python train.py --dataset="rendered scenes of toy objects such as cars, trees, mugs and chairs" --horizontal_flip=false --encoder_norm="rmsnorm" --encoder_inner_norm=false --encoder_moe="top_k" --encoder_patch_size=[4, 4] --decoder_qk_norm=false --shampoo_beta=0.99 --steps=4900 --epochs=1.6 --warmup_steps=490
Rows from block 6 of the image encoder of a small image captioner, named by matrix and row number. Rows with one number belong to one neuron. Each number is 128 + 24 x the weight over its row's rms, rounded and kept within 0 to 255. All counts start at 0. After the name is the row's rms in percent of the matrix's.
After each neuron's rows are labels from the 100 images, of 14976, where the neuron reaches its highest value: "colour at peak" is the nearest of a few named colours to the mean colour under the peak; "responds to" is what is common among them. Only what is clearly more common there than usual is listed. The data: rendered scenes of toy objects such as cars, trees, mugs and chairs. In brackets: how many of the 100.
# fc1: MLP up (encoder.blocks.6.mlp.fc1.weight, 512x128), inputs 0-127
# fc2: MLP down (encoder.blocks.6.mlp.fc2.weight, 128x512, transposed), outputs 0-127

fc1.6 100 [136 113  68 134 136 147 157 159 122 164 109 135 117 110 130  81 132 161 127 126  80 132 151 127 127  90 122  93 154 174 116 129 118 109 134 119 145 108  93 157  99 171 109  98 103 111 160 109  96 121 163 136 110 116 119 112 102 132 107 116 141 114 135 134 145 110  72 124 105 136 153 151 137  77 130 153 100 149 141 139 127  80 104  86 155 149 122 126 109  97 126 152 131 153 129 139 111 132  84  84 132 155 101 133 126 138 127  76 141 131 136 149 144 125 120 115 128 167 165 121 136 132 151 184 109 147 148  75]
fc2.6 102 [124 126 158 123 191 110 139 106 102 131 139 143 125 117 134 155 103 148 161 146 136 111 145 163 114 101 128 132 129 144 116 147 140 127 119 144 142 118 100 170  96 117 143 124 116 123 116 104 115 161 152 128 117  76 161 159 181 150  87 159  97  84 111 126 124 113 139 146 101 120  89 124 129 145  79 147 129  94 122 117  99 150 136 157 112 101 184 134 118 148 114 127 114 148 136 114 134  99 120 135 131 106 115 125 110  74 143 145  68 175 156 151  75 116 102 118 120  95 111 167 112 131 141  77 141 143 112 141]
colour at peak: green (51)
responds to: teal object (53); green object (47); its colour: teal (34); its colour: green (32)

fc1.369 104 [123  83 120 154  79  95 117 158 141 127 135 110 109 190  97 106 133 119 138  99 144 110 143 114  77 121 145  71 151  82 159 102  97 115 161 134 125 115  82 146  86 137 135  99 124 144 159 124 127 130 170 127 144 117 140 101 126  99 143 144 134 111  98 114 139 140 118  99 131 106 120 127 149  94 101 148 128 130 169 160  68 156 129 101 109 180 110 118 123 125  89 116  95 121 106 124 100 109 122  77 147  87 109 139 141 121 140 120 158 123 104 155 127 138 109 133 150 143 113 120  94 130 159 137 119 120 148  97]
fc2.369 113 [164 122 163 129 156 145 147 131 120 113 106 125 142 113 158 149 129 107 132 143 102 151  99 135 156 114 123 148 176 160  85 129 178  95 158 101 144 107 108 126 176 150 102 140 110 108 129 149 151 123 157 182 100 133 120 160 162 147  84 127 134 125 151 155 102 160 148  87 115 113 140 140 113 139 114 178 162 105 100 111 132 126 115 176 147  98 129  99 143 134  96 111 173 147  77  79 146 113 131 134 138 156 121 156 107 138 132 126 140 143 128  94 148 124 171 106 113 113 142 125  97 114 148 114 127 136 153 173]
colour at peak: black (48)
responds to: blue object (80); its colour: blue (52)

fc1.288 098 [ 98 134 110 159 121 132 136 126 151 104 132 129 133 116 104 117  71  88 100 120 173  95 121  88 111 144 133 105 145 146 116 137  71  75 129 131 105  88 110 136 131 148 130 165  90 133 107 147 113 112 131 144 127 104 136 132 116 137 160 130 134 131  90 129 147 104 154  65 127 126 115 146 118 101 165 145  94 153 147 147 127 117 131 145  83 120 139 137  89 101 138 167 118 103 140  96 133 144 141 105 150  95 135 116 126 148 102 128 113 206 178 153 159 154 129 138 152 115 116 173 163 139 135 141 105 117 106 118]
fc2.288 090 [134 191 146 141 131 124 113 159 138 168 142 127 138 110 163  98 155 116 165 158 129 149 119 131 122 155 119 121 118 101 164 135 150 155  88 113 131 143 146 114  83 130 114 121 155 124 136  87 129 113 152  66 173 150 122 119 141 175 128 124 124 120 152 178 108 124 130 116 180 110 136 119  94 141 126  90 134 157 104 128 140 127 129 129  97 159 108 126 139 174 147 115 129 110 107 132 113 167 140 107 145 156 126 153 159 133 172 110 147 110 109 100 109 155 114 107 137 136 215 110 101 146 146 141 140 109 109 114]
colour at peak: purple (62)
responds to: purple object (93); its colour: purple (52)

fc1.286 095 [112 170 140 150  93 126 175 146 109 156  94 138 147 108 141 141 165 148 131 180 119 127 122 140 140 138 153 134 140 173  98 102 174 121 139 117 141 175  93 155 176 158 133 131 134 104 150 112 156 137 126 120 129 126 164 128 105 112 140 102 124 128 119 139 143 117 110 112 128 119 137 142 117 131 116 134 127 130  96 133 122 145 153 149 136 127 122  97 104 120 152  89 143 179 140 107 142 159 141 106 130 130 121  97 135  86 162  99 159 125  44 117 159 133 112 133 139 105 123 128 147  98  96 141  91 161  58 159]
fc2.286 089 [148 107 101  76 107 126 107  95 178 122 105 108 138 115  96 157  92 121 116  99 152 151 131 115 140 103 112 106 139 115 179 125 109 136 107 121  93 108 132 122 110 105 129 118 138 175 107 110 118 104  90 156 131 144 113  96 132 146 114 103 159 135 164 110 118  73 162 106 134 146 141 109 104  93 119 116 149 122 164 117 105 151  92  79  85 122 109 160 109 132 140 132  99  97 147 148 146 120 125  56 150 114 123 142 107 153  93 158 118 132 134 163 108 130 132 124 125 117 128 113 125 182 152 121 152 139 173 134]
colour at peak: brown (58)
responds to: black object (41); hammer (31)

fc1.179 089 [ 77 164 146 117 114 163 148 100  89 149 160 129 107 122 130 142 146 147 117  90 138 171 145 125 105 156 151 132 129 197 102 160 125 101 176 139 130 126 136 142 129 129 120 105 154 140 121 142 147 102 109 116 149 155 157 115 124 133 166 108 112 112 124  93 126 138 103  90 128  98 148 110  95 134 123 134 157 151 146 170 114 121 164 141 109 126 121 114  79 133 156 171 137 111 152  99 157 107  82 132  97 122 103 161 140 147 124 139 155 109 149 128 157 153  94 129 176  91 132 102 129 123 138 111  94 140 148  75]
fc2.179 086 [150 116 149 122 117 122 187 122 124  83 165 153 127 140 110 144 108 105 127 173 170 131 138 145 143 149  88 101 131 100 130 153 173 128  99 112 155 122 110 102 104 167 117 153 112 151 129 140 115 115  94 159 115 129 120 149 126 170 121  80 143 171  72 110 136 110 115 138 158 162 125 129 153 126  82 127 120 111 108 123 143 173 128 128 124 103 148 139 122  92 128 131 175 124 125 135 118 113 148 131 124 168 152 147 160 100  90 102 131 124 145  91 108  75 131  78  94 158 123 132 121 133 119 155 154 165 146 126]
colour at peak: purple (28)
responds to: count: three (75); yellow object (37)

fc1.121 104 [151 134 114 159 107 117 122 170  93  97 114 122 143 103 153  84 122 109  93  84 107 147 129 137  97  85  87 137 176 143 163 152 141 118 134 172 148 108 143 156 113 138 103 162 109 109 180 141 103 135 128 108 161 101 115 140 123 145 143 156 123  96 152 147 118  74 145 132 106 112 138 108  85  86 107 114 179 117 137 133 155 111 109 133 139 140 132 125 127 114 110 126 127 142 121 160 108 114 151  97 165 131 100 125 157 135  99  83 118 116 139 143 165 130 148  89 125 167 149 139 130 102 101 120 130 128 173  90]
fc2.121 102 [173 104 132 135 192 178 126 112 117 176 116 160 128 153 110 123 108 158 178 129 133 111 122 118 157 102 138 146  93 162 158 131 134 139 101 165 140  98 119 157 105 121  77 117 112 167 139  97 117  90 118 137 118 105 153 151 149 132 125 132  91  91 125 150 117 134 117 142  98 135 104 106 118 116 154 151  66 129 107 133 125 121 111 123 147 108 131 140  87 115 143 121 133 110 116 107 152 121 105 142 165 142 101 116 152 147 185 136 144 121 153 123  74 159  87 160 128 146  97 163 140 157 130 122 120 132 105 118]
colour at peak: green (79)
responds to: teal object (80); its colour: teal (58)

fc1.440 098 [120  83  71 172 132 136 136 133 147 109 111 142 142 139 166 124 143  92 121 170  94 124 127  88 114 148 158 135  87 176 133 127 108 150 138  57 135 114 132 117 152 178 101  97 144 143 112 114 107 101 137 104  91 164 113 130 110 128 144 153 121 135  98 134 127 168  90 140 127 131 104 180  99 111 124 108 112 111 146 132 149 179 134 148 115 116 116 133 140 137 145 122 132  97 130 119 140 104 176 122 152 144 164 182 149 125 161 141 169 165 159 136  92  93 122 150 129 128 136 154 138 131 130 126 131 133 122 117]
fc2.440 109 [118 135 108 155 125 175 124 143 133 133 117 137 104  97  46 115 110 104 117 105 111 111 131 126 106 119 127  88 108  82  90 106 128 124 116 146 110  94 143 136 101 126 147 111 118 115 134 129 153 112 173  91 118  45 114 120 128 108 140 141 118 106 109 187 127 184 147 107 144  78 142 131  95 114 107  85 169 138 140 146  87  86 143 128 132 117 111 116 110 129 150 151 131 141 154 119 128 109 108 112 134  98  94  90 135 137 117 133 109 148 122 131 124 120 123 121 122 168 153 149 136 172 138 120 146 113 126  89]
colour at peak: purple (26)
responds to: purple object (79); its colour: purple (37)

fc1.50 100 [144  83 135 168 160 151 132 131 116 163 119 135 119  94 170 159 100 159 112 158 135  96 117 167 148 111 157 103 114 132  79 165 137 112 124 148 117  96 137 140 114 117  98 114 200 128 142 110  99 158 176 161 117  84 131 110 136 130 108 108 110 147 118 134  81 153 145 125 122 161 174 143 131 137  79 128  97 153 107 108 136 159 116 138 135 128 131 141 107 110 142 111 145 143 120 117 125 134 127 110 134 138 108 148 149 138 147 151 134 130 124 167 111 108 159 151 171 151 131 198 123  87 132 110 168 122 131 110]
fc2.50 095 [145 108 104  98 104 144 115 101 136 142 152  80 100 144 157 125 155 125 109 109 160 118 131 138 134 101 126 138 102 109 174  95 128 150 129 134 127 103  71 143 121 116 136 154  96 158 147  80 149 111 157 111 120 150 144 127 175  91 114 176 100 169 167 109 117 119 132 145  84 102 144 115 149  81 171  95 128 121 106 130 143 133 162 154 110 119 121 112 123 160 119 106 115 149 153 153 119 118 116 160 119  95 121 108 116  96 163 163 129 127 211 129 118 115 127 142 134  78 136 139 125 142 138 120 133 150 144 123]
colour at peak: white (28)
responds to: light from behind the camera (56); orange object (44); yellow object (39); its colour: orange (30)

fc1.379 102 [169 146  95 155 135 113 109 137 121 106 119 115 137 124 125 110 124 108 126 103 116 180 137 172 121 120 155 111 182 102 111 131 102  96 120 122 128 128 108  99 113 137 126 116 151 152 113  91 130 139  97 138 167  95  94 132 120 125 130 132 124 139 100  85 136 138 153 200 111  84 128  82  81 125 165 118  98 122  98 169 125  88 118 172  77 102 105 121 133 119 124 121 129 124 106 137 145 151 128 151 157 123 168 142 119 129 116 129 147 117 126 166 108 136 147 123 132 151 130 134  62 103 166 107 147 117  90 104]
fc2.379 102 [ 71  95 150  91 112 148 104 110 106 146 116 132 166 138 130 135 143 101 120 160 127 126  97 132  95 113  73 144  91 143  84 110 124 185 121  79 139 113 125 101  67 149 134 173  96  96 129 149 126 151 142 105 136 100 138 123 118  90 106 160 134  97 110 156 148 141 106  98  97 162 158 146 151 162 152 131 141 132 111 121 150 129  97  80 166 148 145 109 119 125 161 176 139 140 123 106 105 125 120 107 120 130 154 118 133 135 145 122 127 123 141 124 140 140 137 144  95 118  97 108 146 186 146 134 118 112 137 152]
colour at peak: grey (60)
responds to: white object (39)

fc1.134 106 [131 173 160  75 153 125 126 138  79 126 110 139  95 130  92 100  91 123 148 135 131 140 148 146 112 127 138 148 126 190  99 109 118 131 136 136 162 126 112  76 142 144  90 123 160 144  92  98 146 162 141 128 147 160 181 124 137 104 160  91 137 159 143 144  92 131 115 130 125  65  82  91 106 101  94 147  92 126 128 134  89 132 143 150 139 131 132 123 116 124 149 131 115 106 159 110  75 102 109 150  74 126 118 112 140 132 123 124 134 160 128 111 119 148 101  97 125 101 140 126 120  95 111 114 124 135 148 116]
fc2.134 098 [125 113 115 144 140  97 116  98 125 167 135  94 116  80 118 125 127 147 107 108 106 110 122 159 116 141 176 103 123 102 135 168 136 154 138 136 164 173 130 151 123 155 142 170  92 135 103 145 100  90  98 146  97 122 141 100 128 142  92 114 129 134 111 125 117 161  94 145 108 151 108 118 123 148 104 174 112 136 150 115 106 128 151 112 112 162 112  79 106 123 115 152 125 125 103 152 150 123 115 125 172 163  95 116 165  83 101 134 104  92 125 172 112 118 121 110 201 125 142 159  90 103 132 123 141 153 115 151]
colour at peak: grey (47)
responds to: count: three (67)

fc1.381 106 [119 164 149 143 150 148 111  93 102 138 135 130 147 121 111 121 135 150 164 134 141  76 137 133  90  89 126 126 154 128 148 110 168 113 127  83 132  75 145 122 151 110 123 171 101 112 119 139 144 156 127 120 154 161 161 120 106  97 137 169  95 181 114 131 113 113 124 141 150  75 153 157 125 151 130 146  92  93  77 126 122 167 140 108 149 106 106 167 125 134 137 142 187 112 128 134 131 122 165 138 150 135 118 121 118  95 109 121 118 168 117 107 108 134 153 107 122 108 104 123 166 123  91 132 102  75 100 128]
fc2.381 106 [167  95 119 149 120 161 118 178 108 166 137 145 143 106 123 141 118  81 143 148 134 160 153  97 133 141 118 142 161 142 112 138 130 120 149 150 175 135 118 161 125  89 114  94 135 163 154 169 131 150 107 154 102 145 112 153 125  91 119 167 132 119 139 105 147 195 180 109 136 143 174 134 136 118  96 115 157 141 126 121 143 125 120 201 124 135 156 125 120 151 102 144 125 136 151 110 123  91 114 128 125 119 110 127 156 111 135 126 122 117 134 170 133 108 161 115 111 156 142  94  89 151 142 145 164 150 149 173]
colour at peak: pink (43)
responds to: pink object (39); mushroom (27)

fc1.112 093 [174 158 126 122 131 139 142 101 110 142 164 153 134  84 102  99 122 101 133 124 183 128 148 129 137 156 127  92 139 121 145 137 120 153  99 123  91 112 128 134 115  98 112 147 111 171  95 173 154  62 128  97 108 146 123 126 141 156 156 142 107 130 125 131 129  96 147 157 118  93 124 139 134 126  91 132 137 123 144 131 124 112 144 122 104 107 159  67 138  52 112 104 157 158 108 119 125 101  80  95 117 138  98 104 139 130 156 140 127 153 112 143 156  97 114 116 166 137 157  87 114 156 155 114 145 119 115 142]
fc2.112 089 [136 121 138 129 138 124 115 130 127  85 114 107 174 141 105 159 135 108 129 132 106 146 100 140 147 144 154 166  94 115  85 130 136  99 117 161 150 109 142  90 173 160 133 134 141 117 153 103 130 156 102 176 121 129  77 113 119 109 108 134 114 122 129  96  98 148 118 124 134 116 120 114 131 125 146  97 124 104 139  89 172  83 125 142 118 129 112 186  97 184 133 122 115 135 156 175 126 157 120 157 133 103 105 136 122 118 145 137 140  93 146 122 155 168 116 151  92 109 127 185 109 106 104 157 129 148 186  96]
colour at peak: brown (61)
responds to: count: three (62)

fc1.460 100 [158 107 182 129 146 101 108 185 147 159 110 163 155 126 119 104 101 145 137 120 103 124 127 129 119  78 136  62 136 129 162 146 122 115 142 120 144  99  96 113 100 168 125 117  86 105 125 129  87 148 117 171 135 113 112 121 138 151 116 116 113 105 130 150 114 117 130 126 146  94 161 111 140 148 147 114 129  97 100 166 110 130 137 131 129 132 152 113 115 105 119 126 152 140 117 143  84 153 124 112  84 137 139 158 137 162 112 160  92 119 131 133 118  83 145  96  99 107 125 131  60 121 102  77  79 117 135 117]
fc2.460 096 [118 180 138 142 125 117 137 101 119 116 116 100  95 131 124 128 156 117 147 146 148 120 141 112  98 126 129 122 106  81 107 120 137 119 109 120 101 162 160 115 161 149 128 130 170 125 132  96 107 124 154 121  91 123 149 101 124 139 132 129  99 101 110  98 125 112  92 125  80 145 122 124 152 130 149 121 100 104 122 124 113 172 149 129 155 125  88 166 138 123  92 157 114 123 125  45  81 163 113 122 122 129 131  57 142  90 147  99 134 132 115 150 104 138 106 138 157 113 137  99 167 155 140 188 160 154 136 111]
colour at peak: green (42); black (41)
responds to: teal object (65); its colour: teal (54)

fc1.398 104 [104 107 118 144 148 161  98 132 133 132 129 179 136 107 151 127 176 148  99  90 119 147 116  94 150 121  92 128 125 165 137  97 128 128 154 121  95 148 165 144 122  86 138  98 125 137 120 128 119  99 146 134 162 150 138 109 130 134 128  94 158 189 140 113 136 147 145 177 149 129 120 112 154 166 147 115  75 107 133 116 140 129 125 139 159 109 133 152 147  90 161 140  85  98 158 176 143 154  83 166 120 139 148 133  91 121 106 129 145 129 176 150 101 120 128 116 100 156 154 115 144  99 118 133 113 119  73 110]
fc2.398 099 [145 112 163 121 164 161 149 136 145 141 128 138 137 123 147 128 115 120 145 153 122 125 129 149 148 147 156 163 158 127 122 176 158 127 176 125 151 100 118 136 129 104 141  98 103 116 115 149 138  98 131 168 103 145 139 156 137 149 102 147 114  85 125 112 146  88 138 125  96 117 133 101 144 139 112 161 104  90 119 147 102 126 121 138 130  95 121 112 125 128 121 106 124 163 116 162 135 153 125 200 113  72 136 121  94 128 114 141 134 105 156 131  84 190 160  82 161  70 100 157 117 137  81 100 114 142 131 138]
colour at peak: grey (49)
responds to: pink object (90); its colour: pink (61)

fc1.436 092 [127 140 148 166  98 124  80  83 149  89  89 117 104 112 112 168 152 153 141 140 145  86 144 143 182 131  51 121 115 156 136 142 134 155 141 101 143 102 139 156 133 132 110 136 102 130  86 118 112 131 116  95 113  97 121 134 193 140 109 114 139 129 183 159 161  97 113 146 168 124 136 105  94 118 142 128 149 109 114 135 155 167 122 154  96 121 104 131 124 129 144 157 132 119 108 136 134 129 146 114 117 122 109 138 136 118 150 136 133 120 123 136 126 162 124 103 126 111 140  94 196 131 112 146 146 156 120 176]
fc2.436 092 [140  91 124 138 144 126 154 158 111 108 175  76 128 106 134 104 144 140 144 130  88 122 115 129 157 162 173  89 132 126 132  87 115 129 120  95 129 170 103 125 111 155 111 157 128 143 125 132 110 115  78 169  82 117 117  98  72 138 111 123 152 121 131  99  83 139 135 124 157 144 140 131 127 124 133 139 130 114  96 167 139  73 125  97 160 103 155 104 123 184 122 161 142 150 141 118 133 150 111 151  98 126 151 116 106 144 112 140 176 150 136 126 166 113 162 134 173 155 133 123 135 131 134 101  93 126 125  94]
colour at peak: grey (52)
responds to: black object (37); brown object (35); striped object (31); checkered object (31)

fc1.221 093 [142 114 121 141 157 121  95  96 137 152 115 128 154 155 138 126 149 133  94 100 130 151 133 104 128 122 156  87 125 140 162 120 123 107 142 151  87 123 134 123 137 108 106 125 172 109 130 116 130  87 124 161 126 150 126 148 127 149 163 132 129 116  99 151  92 103 123 133  74 107 111 138 118 147 131 137 113 134 164 140 121 125 121 171 158 180 111 153  87 147 128 116 125 113 175 175 132 159 137 127 138 139 129 146 169 148  98  58  75 134 140 145 102 111 116 125  78 179 136 110 142 120 105 127 143  86 139  67]
fc2.221 089 [ 70 175 120 146 129 111 156 126 133 134 163 153  81 134 113  81 124 105 107 124 125 130 127 157  98 150 112 163 138 181 145 121 162 116 128 126 188 124 138 114 142 143 118 173 129  71 156 128 128 152 113 125 136 131 129 137 138  89 134 125 125 105 126 133 101 136 140 140  92 143 141 145 143 141 147 121  80 120  80 123 109 144 137  79 115 118 124 119 140 117 121 101  90 115 124 141 138 123  99 150 144 142 140 107 110 117 173 130  82 105 110 152 154 108 103 112 133 147 144 109 149 131  71 102 190 138 149 174]
colour at peak: black (37)
responds to: light from behind the camera (53)

fc1.222 092 [129 130 102  97 144 110 112 169 127 136 145 127 108 163  96 158 107 117  98 123  99  77 117 149 101 123  93 106 150 144 168 139 119 136 117 133 160 172 138 137  92  89 127 137 146 133 110 139 124 124 144  91 131 146 124 132 126 132 101  98 124 141 156  56  87  96 133 179 136  98 146 109 135 134 132 144 145 132  93  95 126 120 135 131 128 184 114  94 116 103 108 164 157 162 151 141 139 136 146 139  84 111  85 150 147 140 110 145 138 144 136 172 158 147 101 119 114 166 110 134 100 121 148  93 109 128  99 172]
fc2.222 098 [123 166 130 154 104  77 104 157 121 123 141 114 102 104 141  98 125 162 143 140 131 184 111 110 157  65 142 129 125 107 100 103 180 126  86 115 150 155 114  88 113 145 129 120 146 132 127 114 120 119 134 145 117 132 114 118 146 120 124  95  85 131 151 112 123 227 118 142 134 159 137 146 114 108 122  82 129 104 151 168 138 111 104 147 114  60 155 140 124 139 136 123  81 103 132 117 133 127 122 110 155 137 118 127 115 100 122 121 138 117 116  68 133 116 113 118 143 128  91  89 133 144 135 122 146 145 123 129]
colour at peak: grey (56)
responds to: black object (67); its colour: black (49)

fc1.49 106 [168 157  76 117 173 163 117  91  92 152 138 125 149 133 139 100 164 128 163 146 166 169 149 135 146 149 132  95 116 112 129 109 126 147  93 142 105 120 109 127 120 119 134 141  96 149 133 137  85 142 153 111  98 122 156 125 159 184  85 164 155 166 125 118 150 132 119 141 103 129 178 110 165 106 136  98 146 120 125 140 113 119 116 165 103 110  95 118 139 153  81  70  93 141 144  96 132 150 183 116 135 134 136 142 136 148  93 113 128 151 149 121 113 127 122  92 117 136 152 134 161 122 119  95 134 123 138 129]
fc2.49 098 [120 115 167 124  94  97 156 145 169 129 164 112 150 192 127 159 122 134 117 128 100 135 109 131 114  95 110 154 108 168  91 127 123 107 126  83 111 140 104 106 138 137 138 101 169  97 154 113 142 130 136 119 158 128 112 162 107  52 148 115 119 128  96 146 131  98 116 165 130 108 127 135 159 119 159 121 131 130 123 129 137 118 107 123 131  91 136 137 158  82 153 164 148 120  81 112  92 120 123 138  93 122 148 118 128 100 144 132 109 109 112  76 124 114  84 140 135  93  90 141 165 119 168 155 119 142 146  97]
colour at peak: grey (52)
responds to: hammer (27)

fc1.396 092 [162 168 136 118 144 122 165 129 147 143 122 135 114 108 123 115 149 147 155 127 157 147 148 114 184 127 129 128 130 121 114 162 126 150 156 109  83 126 134 127 105  91 118 112 125 128 104 152 144 118 130  89 150 141 162 121 105  88  85 132 124 195 179  64 102 147 124 138 119 147 120 136 153 129 125  91 110  98 159 114 125 159 148 108 150 111 142 149 141 140 167 144 151 131 151 114 153 154  93 190  89  89  92 145  99 133 116 133 109 133 150  78 131 123  90 147 150 115 114 139 114 168 113 125 106 118 106 128]
fc2.396 090 [136 115 156 142 133 184 121 125  95 153 147 151 138 168  98 107 106 133 140 128  88 141  73 118 110 137 143 142 159 168  80 117 129 110 118 168 133 106 115 132  75 124 150 126  96 126 117 155 146 118 162 141 150 112 129 166 161 176 100 152 121 100 128 146 135 141 131 183 176 152 147 103 134 126 120 144 138 148 124 132 153 102 149 139 148 120 153 125 125 105 110 115 137 139 106 141 101 119 139 149 162 172 142 116 137 110 165 138 142 150 191 131 117 140 123 153 157 148 120 177  80 104 153 149  87 132 136 126]
colour at peak: pink (40)
responds to: pink object (85); count: three (62); its colour: pink (56)

fc1.461 094 [120 141 115 147 159  76 143 162 159 143 163  95 125 120 133 179 132 137 146 116 115 108 142 137 102  93 153  94 115 155 146 125 124 135 157 112 101 169 110 110 150 123  80 108 136 120 145 135 132 141  98 138 104 124  89 154 163 145 102 163  95 127  90 135 101 129 173 107 181 131 146 144  99 144  97 108  77  89 147 132 120 152 123 116 115  55 125 123 125 110 130 126 138  68 139 153 132 139 155 134 115 169 110 127 122 138 122 126 113 162 120 111 127 170 116 122 142 158 135 149 150 133 150 140 114 141 161  84]
fc2.461 092 [ 91 108 141 109  74 200 136 105 112 109 105 168 100  95 116 123  66 108 108 121 123 115 155 118 123 133 136 134 113 167  93 130 118 142 110 131 148  75 114 132 137 135 123 132 143 124  82 122 121 111 185 141 104 154 151 157 135  78 126 128 144 151 114 143 128 112  98 118 113 146 104 129 145 114 150 150 134 156  81 116  79 123 126 109 120 160 136 132  90 120 142 104 112 176 108 132 152 126 146 124 131 111 127 166 160 142 139 136 151 173 148 176 139  90 160 114 121 104 112 119 120 145  88 118 105 134 130 144]
colour at peak: brown (94)
responds to: yellow object (97); its colour: yellow (64); dotted object (35)

fc1.252 105 [ 90 154 119 117 103 117 132 143 116  96 120 185 139 114 114 119 148 173  97 146 105 147 121 118 144 141 150  85 147 116 174 162 148 117 125 144  76 164 157  93 109 132 112 125 133 179 146  99 129 113 122 134 119 161 153  93 105 149 171 124 150 115 101 113 152 133 144 132 155 119 149 129 155 109 149 148 105 116 144 161 106 174 130 134 145 171 130 146  77 124  87  67 155 119 161 117  81 158 160 111 135  95 137 110 137 134 142 160 120  99 121 135 110 128 132 138 115 130 151 105 127 128 111 140 144  92  87 106]
fc2.252 103 [128 103 156 143 116 167 137 152 109 162 110 134 133 149  92  94 146  78 150 143 186 123 146 114 142 131 147 154 127  88  74 107 100 110 110  95 130 123 138 117 106 128 157 151 119  76 137  97 175 168  81 152  90 136 107 140 163  96 106 121 147 130 146 116 142 128 149 128  76 129 111 115 130 173  86 133 144  97 144  95 135  90 128 154 119 163 138 168 116 119 143 154 167 132 112 101 127 123 124 114 128 151 138 122 114  90 150 140 135 112 146 132 103 115 175 143 120 153 155  92 138 113 117 140 102 130 106 130]
colour at peak: white (32)
responds to: white object (61); its colour: white (46)

fc1.333 107 [115 109  98 156 124 120 159 133 129  75 132 125 164 115 162  94 131 136 105  90 114 137 145 189 153 103  79 111 123 111 137 138 150 156 159 116 130 140 116 104 135 127 144 141 118 120 152 130 109 132 133 126 144 103 118 134 112 145 166 148 144 127 125 136 124 151 134 148 107  97 124 135 114 120 118 139 130 103 160 126 128 146 108 125 128 167  92 125 127  80 136  94  80 155 143 187 130 108 122 144 117 160 111 141  81 150  93  46 130 164 144 114 149 143  98 120 133 123  77 113 125  94  98 158 178 117 158 111]
fc2.333 109 [133 148 116 119 154 151  69 112 161 149 163 109 126 143 108 108 147 135 162 141  97 118 129 104 121 108 143 127 106 137  97 111 114 115 113 141 162 130 165 132 126 153 151 132 119 121  82 167 150 134 116 103 128 155 112 130 150 117  77 167  89 154 127 139 127 109 110 142 120 176 115 116 154 135 140 134 158 168 125 115 123 148 104 122 160 163 146 140 121 115 145 117 150  94 126  95 121 133 115  91  94 115 154 138 148 132 182 159 114 110  86 119 103  93 134 153 136 165 149 109 173 100 142 102  55 119 158 155]
colour at peak: black (25)
responds to: count: three (62); brown object (41); its colour: brown (26)

fc1.352 080 [166 141 152 149 106 132  99  97 112 116 115 159 109 118 125 101 137 117 126 165 127 158 125 120 121 131 101 142 155 117 114 145 114 142 142 111 152 152 102 117 139 177 130 118 132 137 134 132 157 100 169 174 139 102 112 129 114 132 115 120 146 107  91 121 173 127 170 110 123 108 151  91 134 108 134 159 142 121 127 131 107 112 143 127  99 127 117 112 101  95  77  72 131 114 126 198 153 126  37 136 164 140 158 118 129 138 121  92 145 181  99 166 135 115  99 121 146 157 165 143 145 130 142 116 139 148 125 118]
fc2.352 084 [144 147 115 119 102 123 149 120 160 169  84  89 101 141 105 171 128 154 159 105 125 109 128 143 134 124 167 113 157 123  87 168 150 142  99 120 130 128 126 144 122 133 134  87 111 137  92  77 142 156 142 127 166 143 146 139 155 163 127 131 123  98 159 141 131 127 135 101 128 130 138 173  93 146 132 118 162  90 148 123 105 143 128 106 140 142 147 104 150 131 165  99 174 104 129 108 103 182 173 119 152 114  71 138 128 159 126 142 133 124 137 110  85 107 160 132 131  82  95 150  99 166 147 135 142 139 116 156]
colour at peak: black (53)
responds to: blue object (77); its colour: blue (54)